A small image captioner, trained from scratch: decoder activation relu.
Rows from block 6 of the image encoder of a small image captioner, named by matrix and row number. Rows with one number belong to one neuron. Each number is 500 + 40 x the weight over its row's rms, rounded and kept within 0 to 999. All counts start at 0. Numbers have three digits each.
Before each neuron's rows are labels from the 100 images, of 14848, where the neuron reaches its highest value: "responds to" is what is common among them. Only what is clearly more common there than usual is listed. The data: drawn small creatures on textured ground. In brackets: how many of the 100.
# fc1: MLP up (encoder.blocks.6.mlp.fc1.weight, 256x128), inputs 0-63
# fc2: MLP down (encoder.blocks.6.mlp.fc2.weight, 128x256, transposed), outputs 0-63

responds to: scaly (71); snake (36); brown (26)
fc1.19:444472540500613499498506508465484463511520489580543537478506512492584467573541455465450519458506493487547487512479481557458462491564514537513503499491497495574490506438525524510438504557444517
fc2.19:484502478445435464513506500541515463445403522499485539579505468472501535518498526464467457512490449532553542465542463516439518522490534466477479526472520403525513531455455396525561459424564559

responds to: grey (62); small (59); snake (42); coat: scaly (40)
fc1.57:526538484464442569456482556516433430440504518540504530538519443500498490529483458523551562471472505504543497609463495536550533458476507505501502473593460564493534494521542481513487470525520525
fc2.57:439547562518484614492489518520433472538526528490572535545476455423550571596503501470447449539459432499454542447530508507456503448475500509589467476549541460458527500565518536509458564465548555

responds to: plain (99); butterfly (31); turtle (29)
fc1.244:533493476486524482458539470455543484405480521565496492468414502499536468492511506537556519443504526455509534474541493529561590524492418519505495486461477514525431523507508501515529555563473620
fc2.244:523459525469444440490532473495546533496490516508519468566495501554450513558559419509493492475465524427458506519468518487576485448513463422498506495578537532485482575469502554454553488501508481

responds to: striped (79); orange (40)
fc1.247:549523461438520525542496506450516499502504527473493489418536550555563516510495529512452515534511476562550492511422420477461488469509566511510542500520423433505479518490585435501460501470528527
fc2.247:497500518454454526494456488549447451518461476434579498531446448474495546447539496515509512486495531446539524448462595474512503555522519471492480437476549465524526526471533527434525506471501474

responds to: plain (73); jellyfish (45); spider (43)
fc1.102:546574510501479511464503571505504478586484464499484559419440533503542477620499521534488437527460437579515497504513420490530511508477448481519528526519491500487509506574468473548519507478390569
fc2.102:514560485547427485479549486378501484538516440424581491456443488487477452466539489479512495540552488470503528480529499498517522455504464524516483536520520487531523560538475466494497513483577492

responds to: grey (68); caterpillar (39); beetle (39)
fc1.122:497497429437533562470541559522510416494497496454561501437536507485522488448479485534534476495534515490493563511457542474505508449523421494460437516561510421479460513482509427527515532511459513
fc2.122:592532473574516542514545489506485499548533501500522544456479537576552537526517550501549492423545538490525491505508444499415478516478497559503498500626454465439477479562509500485534444487443414

responds to: small (67); snake (61); black (60); coat: scaly (39)
fc1.202:525477454485517536462478504458490474552474505454469491558439456534494469520488492523545511510451518470539477515535422526538454540530545565499485495531515528457501453496486463503548528525501523
fc2.202:511525509439577502478538427476519532502535555448446517456425459589430510432503497530489543385505468458500450535454492468550525476476484468505537498529498465436506469499502549547423550450498484

responds to: grey (97); scaly (42); snail (25)
fc1.72:508495476497538559484464563485458531514470594531512499513576481524567526469521500453524471474552445410544529533441517487544543470455490512496571541510599526511516419431544455503517513536543439
fc2.72:516470544482538498452489516473502496513431480506477473434489501491534512502503526388472477490475502500456404507437582400505557528529519509541513475523443547466467477407419528550446471503522468

responds to: black (51); marbled (46); spider (42)
fc1.193:513513503472500494490483528450506542534468502472475620430500480450508463474444510459490466475537484525575504531448495562464501463437566556531522467530533426536421495525465487482525503515469487
fc2.193:515513524558585524505453550536487500481494519461545438472477484556450453560504427480518444431463505530542501514450474511480491549510507464496557497488487545542531575570522495538551567553505506

responds to: plain (68); black (35); white (30)
fc1.81:535516469500466462433548533581519496493441492505532461513525471496439482497517528446513504443436422419541506468470440466474474431463540564481450484536470523472559492479399506458506469573506436
fc2.81:499583478446486519447511548545577426519497569587559522508455542546454537450475467521524468559544527432534522432533434505514517483444525498532535543490485546575481433504536502575524552412493440

responds to: black (63); scaly (53)
fc1.31:523556526516494501542526569514490494527603489461528460499517478492479485518486459484519526531547496550477542497518563446490396482472532477555515505603492557498490511455515444450422564454493487
fc2.31:472476516584567476556479541443511503495433430607444460513472429492501488518488427578447502444464489513471534488466522449502480474494499440501548418509476525588513497466552492534457482487500478

responds to: scaly (79); white (32); starfish (29)
fc1.132:483528519485510442514530443489553502473427491408517548552520452500476491547457485519459495468532491451529508463414536525509508449522535543473494483483509415426504513512562473444439525507433596
fc2.132:519498454482450502470448562555516496567462480537524554461477490542504532486381645471467504577485544506460563481519451556458494509560535518468505451476467500519510457432450469548533465507485467

responds to: scaly (95)
fc1.151:522588567513507537514483482521480493492617522395484475560572423506476507425477544523531510492515495562503463485559522556488439504507463516392481445518480494483507506503505522453493444553487502
fc2.151:469429564457543406452490522575498491456487489520482535523468518423473499531481475478539379483447468492490549485533474532521503485484477477502497491490480477485490533477489502506451494431532512

responds to: small (74); scaly (68); white (46); creature: fish (28)
fc1.149:557535465487424462538501613455524494477518493535476541511497442529407488511471495542466520532496542526500439496471549470530416506576443419533501552468423490444496516448527488537515600585524491
fc2.149:538568466453470560538540569467475461528556450585556498554568408461497527599439490465515578543450520519453514543443571496493522572516515492475450467548501482473555468520530479507500495452554459

responds to: grey (88)
fc1.10:501497491518460526530472521494552633469447560425507519499529478456516452494570512499511493411491526515579489514485505499536521553479457508442464472467512464422541478488513414485524611522508561
fc2.10:501630545482455505515434485561567502504521496541553560464486465482487443446521550496542441498561543489459467452446497517534474519548515449509474465479444582505504436469488474436499496453482493

responds to: black (75); dotted (48)
fc1.141:465511508428553539522566545442516501515491487428471481563534484547442423566486534520538474480407464522519526545576477473557508474483487495458512486469504436427448471536506455558486512549529541
fc2.141:549446538526480486540466474489468497502423491493545542507573565539496516528541516497568541463539542530474463462565513552524449589503583418455444451470509453494551464486527471443473554480506470

responds to: turtle (64); spotted (42); fish (30)
fc1.170:601514503528541490531531560498470573412553515497434431486557433536454495529392533494609514525493490538472447498525513513561486511408514515463526562401546420482494496512509504478514538510487525
fc2.170:495478534481528435479479562420489496436529469534446521518496490541491506533504555467513463501476470515476548532497550526529530569447446483514494489450503472536531570533427463471444464517475510

responds to: scaly (99); starfish (37); butterfly (35)
fc1.7:420490525514500499508447524424525464501413515462486501497491502507530500460530527502499485495555520588476552523519474519464460495522463503468497433590548469497519501483488452494536526520461483
fc2.7:499504432557490489532481469476524486462371538528498516495490474551446457496477467448474418440562445543509544439580533544570588498488485449539506438473465484547560536486511485455522533525518552

responds to: striped (69); white (43); grey (28)
fc1.125:442514515492573549477499551459500538462472541520527498493606554582554429537541464456545474458496522499510495521424475479536517469515483513528568485549475466473479437529487565519533485519497456
fc2.125:562537487460517509507453561544553463533519506444496496538501428513480449495563545489489475518491475471480491538444524521502561489440501528491552482493541487536532513388456545456521460563506479

responds to: small (57); teal (33); snake (30); creature: dragonfly (27)
fc1.242:509534476465494454533508561502546471476498555471482494539526466522453526540548543533442541573441602491477498511508467523439506474515532447451501531498503460452561562481537517468539504506533495
fc2.242:507503419542490523461487576468513406538473426510539486495492518514534471517501466528612532477526557453506476548526499477469522513513570528539506490532514458558426441475511431545474453522490476

responds to: scaly (82); orange (67)
fc1.231:416551514475444506487544451463476456403496502481471455473469479526460473600496489545454517460519529486472474512498532465520452504518450532497473516530488539488514482506465476470474622507456528
fc2.231:546523516466549579507433567446548465571522436509503505473495489498455482483581525524579525504542550587558572452481499442559517508528512503511506431524576479492527563537474479471507499525466530

responds to: scaly (52); dotted (40)
fc1.8:527520459480504515559472520451503474519499522502517492522470474518486453487527434472525461483511589513563560540404583466481465515539477497475540515445571418541487539504500496530497564495490507
fc2.8:489558506439449461499524509506457472540441433471505526517518559495479528546524461505525430504546469483479512508500478465479497481440512473490509479472457540499481532462458456503472412466509478

responds to: scaly (61); green (57); snail (26)
fc1.192:473563428494454438475502461427456505475505557458462483477480451505506467545551522571496482505567543501493501512491474481492510545561469568420541519552473540503473502510417490519506492540501483
fc2.192:516443460472538586579433589507581464556539462458482497463502527534507501487505465514533490429495494429509506520486544500547531482379545498496499529542536468477481559477490546470469589442499529

responds to: spotted (74)
fc1.92:459438511506533540512496539457473461553484459496523499477555470523457571538451547523549478496539534524573440496532457538510529459467483478531517529457519487547531468447439473469502546502518453
fc2.92:463526509507538469522474481499590539478614510455509510541489563557525405507515480535537555474543528497546488585450567490501492530556529453515488535471501489496535531384479580485531466540489510

responds to: spotted (85); snake (28)
fc1.109:449492495506473539495488486471531434507455483488508481505564481559469450519515417473527556531476497475632480581503510562569572540485432505542477473429473506509481511483457489434555540545437504
fc2.109:453512489494483564453498477515425583474541566474549531567472459527422519507434474516462525436551490538505541528544527499479553505480486386477508454458461460550473512524473562452494495451518468

responds to: grey (75); plain (45); turtle (27)
fc1.226:467472571577535581539438483526507494474458517604519526486520465525592576525532514553478475479506481514477551563535527522554461471435524495509527499426494545438456522479522451564462547568540490
fc2.226:496469557579513505540458530501467505481448554498463479509537479476480468439484479463592416452539545471512521507487495535493427453491524521444454526494523458458410469479479559497475474457496502

responds to: white (75); scaly (47); snake (31)
fc1.169:454514568615506514510435548524476606475477493457561482507518465497518463521478520444527471557483559503516481519509510445436583516500550432507506505454562490514460453436509537502525535535463500
fc2.169:533590504475549549513502487559497430447536469547473516483494498528414498544564497521461528507440514471525568549531504538460492465468472453430531556489545486527567518536497520534427540498518533

responds to: spotted (100); red (25)
fc1.186:558557507492535530499473452503488484513490565484432468478444509452557447490478515444489470443544517516552464497531487557523545462470469499549522498419505401514502512529512572552537492565464546
fc2.186:489468485500481520496486521562513541436415439504471471505505521550456454531502451539518481493504470510491605456478485560508473488459501408609478499498442440553512545494546549508539527515578511

responds to: turtle (45); white (44)
fc1.129:507419546503596492503493453486477584449471528536541413506535509477493514530496500572554476530539427520478594469516472468544459536490510518555515560424519534513437507457484521487483446545484502
fc2.129:497502518511468435440448561550576536528526483540491488447506483543467572455525543549485498516441555519536519514443479511505551589471562478494516495553583511457510456515509484507456531489513527

responds to: grey (58); turtle (44)
fc1.233:519499519555489568550535539492555453504507507527522569538531392505445532485535480556527446543517497479441506551551496567539504456467513485517530471559549503451527491587513522451480514519512507
fc2.233:483501498565462484519465481504508476493514529526472487483541364434475477528477545521485466597492479492510517538561486495499535484467469444541535493459525440498472547585559417550520486521539521

responds to: white (57); snake (44); pink (38)
fc1.55:465489573517483487530496540455464504476502572489485522512472491467466503542496514509540492475545596474486557441473458532425492476485478449548484477522502550507543409426535501471508478485485520
fc2.55:566510455431478477451458500533512552513582510490514492524486548482459472563516477513527495531465552503580517552438517532464554491525457401462488488469432488505530552557555530482557450483475478

responds to: black (42); turtle (25)
fc1.248:481527479552473461419484556484529471561500553538451497401518489494488481511567565506505489472500499518525457479478495462498470449518524494512479440531524541526452565496476457447458463477512573
fc2.248:484491496462491530501458552463567473488471527519455519551452436519453554460450475509575472536505522460517458476479521541534568439510545556438520474486557529466448449435462579499510450485471476

responds to: marbled (50); black (27)
fc1.150:490446554519462488440494538500462475488558523525490533451509430521499522497507487505482583504547473500508433461509528458483482495485532538475501550444536511575532484455503498564473530490491510
fc2.150:563513487545508556447489512481577500502533493506492501529509523540578510529489534567464562570497550585534534432403541487487515516521500493506558497467485552457532515495578517523451530395422503

responds to: white (66); small (56); coat: scaly (39); caterpillar (30)
fc1.159:546535542501451504472465588493448533442525524540518493506486560511498554496546464512526462425473486502520480547465414473456515448491509515540543485514578481496474378541477486482557506479500424
fc2.159:549561543574559480508446488557458451476529545500459461545522454479468468555468516453545573526502532493490573554468475514430506527447412516548475561582561507484481539532534523495462502441598493

responds to: black (72); plain (58)
fc1.158:500467463486453525528530479493499504512409457483537497520533535468511491517413487396525499474490571491488528458477467532411525476556487509457434501508518484449542535498473537444552465533525507
fc2.158:476494543509515496538509492441538494543488526526464467467560557487468526503532490554507468489505523527503528434505525545526533477488493460456449551547514538468474478541473564527521421441499432

responds to: marbled (66); grey (29)
fc1.15:545399514518509537519444577464547526428489471504524498503514485485503515581515534486453500482459541407507512554546480529448506475500513484517476521506566576528427511521495464474461482481477548
fc2.15:453446591518477478472540515533447457471510536491480545546533502472448494510500473494516541481515624516408479470507500490571512542534560528473549422501457511454479563516548514519461514497485518

responds to: black (88); large (61); plain (40); creature: butterfly (28)
fc1.64:504556496507534498520400539540495475515533431493490497537516546510539421527420504489484484468395464452511539551496506582472504505492464570481516442487537489456493532525558438488568506455516489
fc2.64:553509520448463571490557599494513458512515441456502504508517578526491477538544494511553520469529472495539481473523451521515477494433511504535514513473449550515443445534526558559452515512434575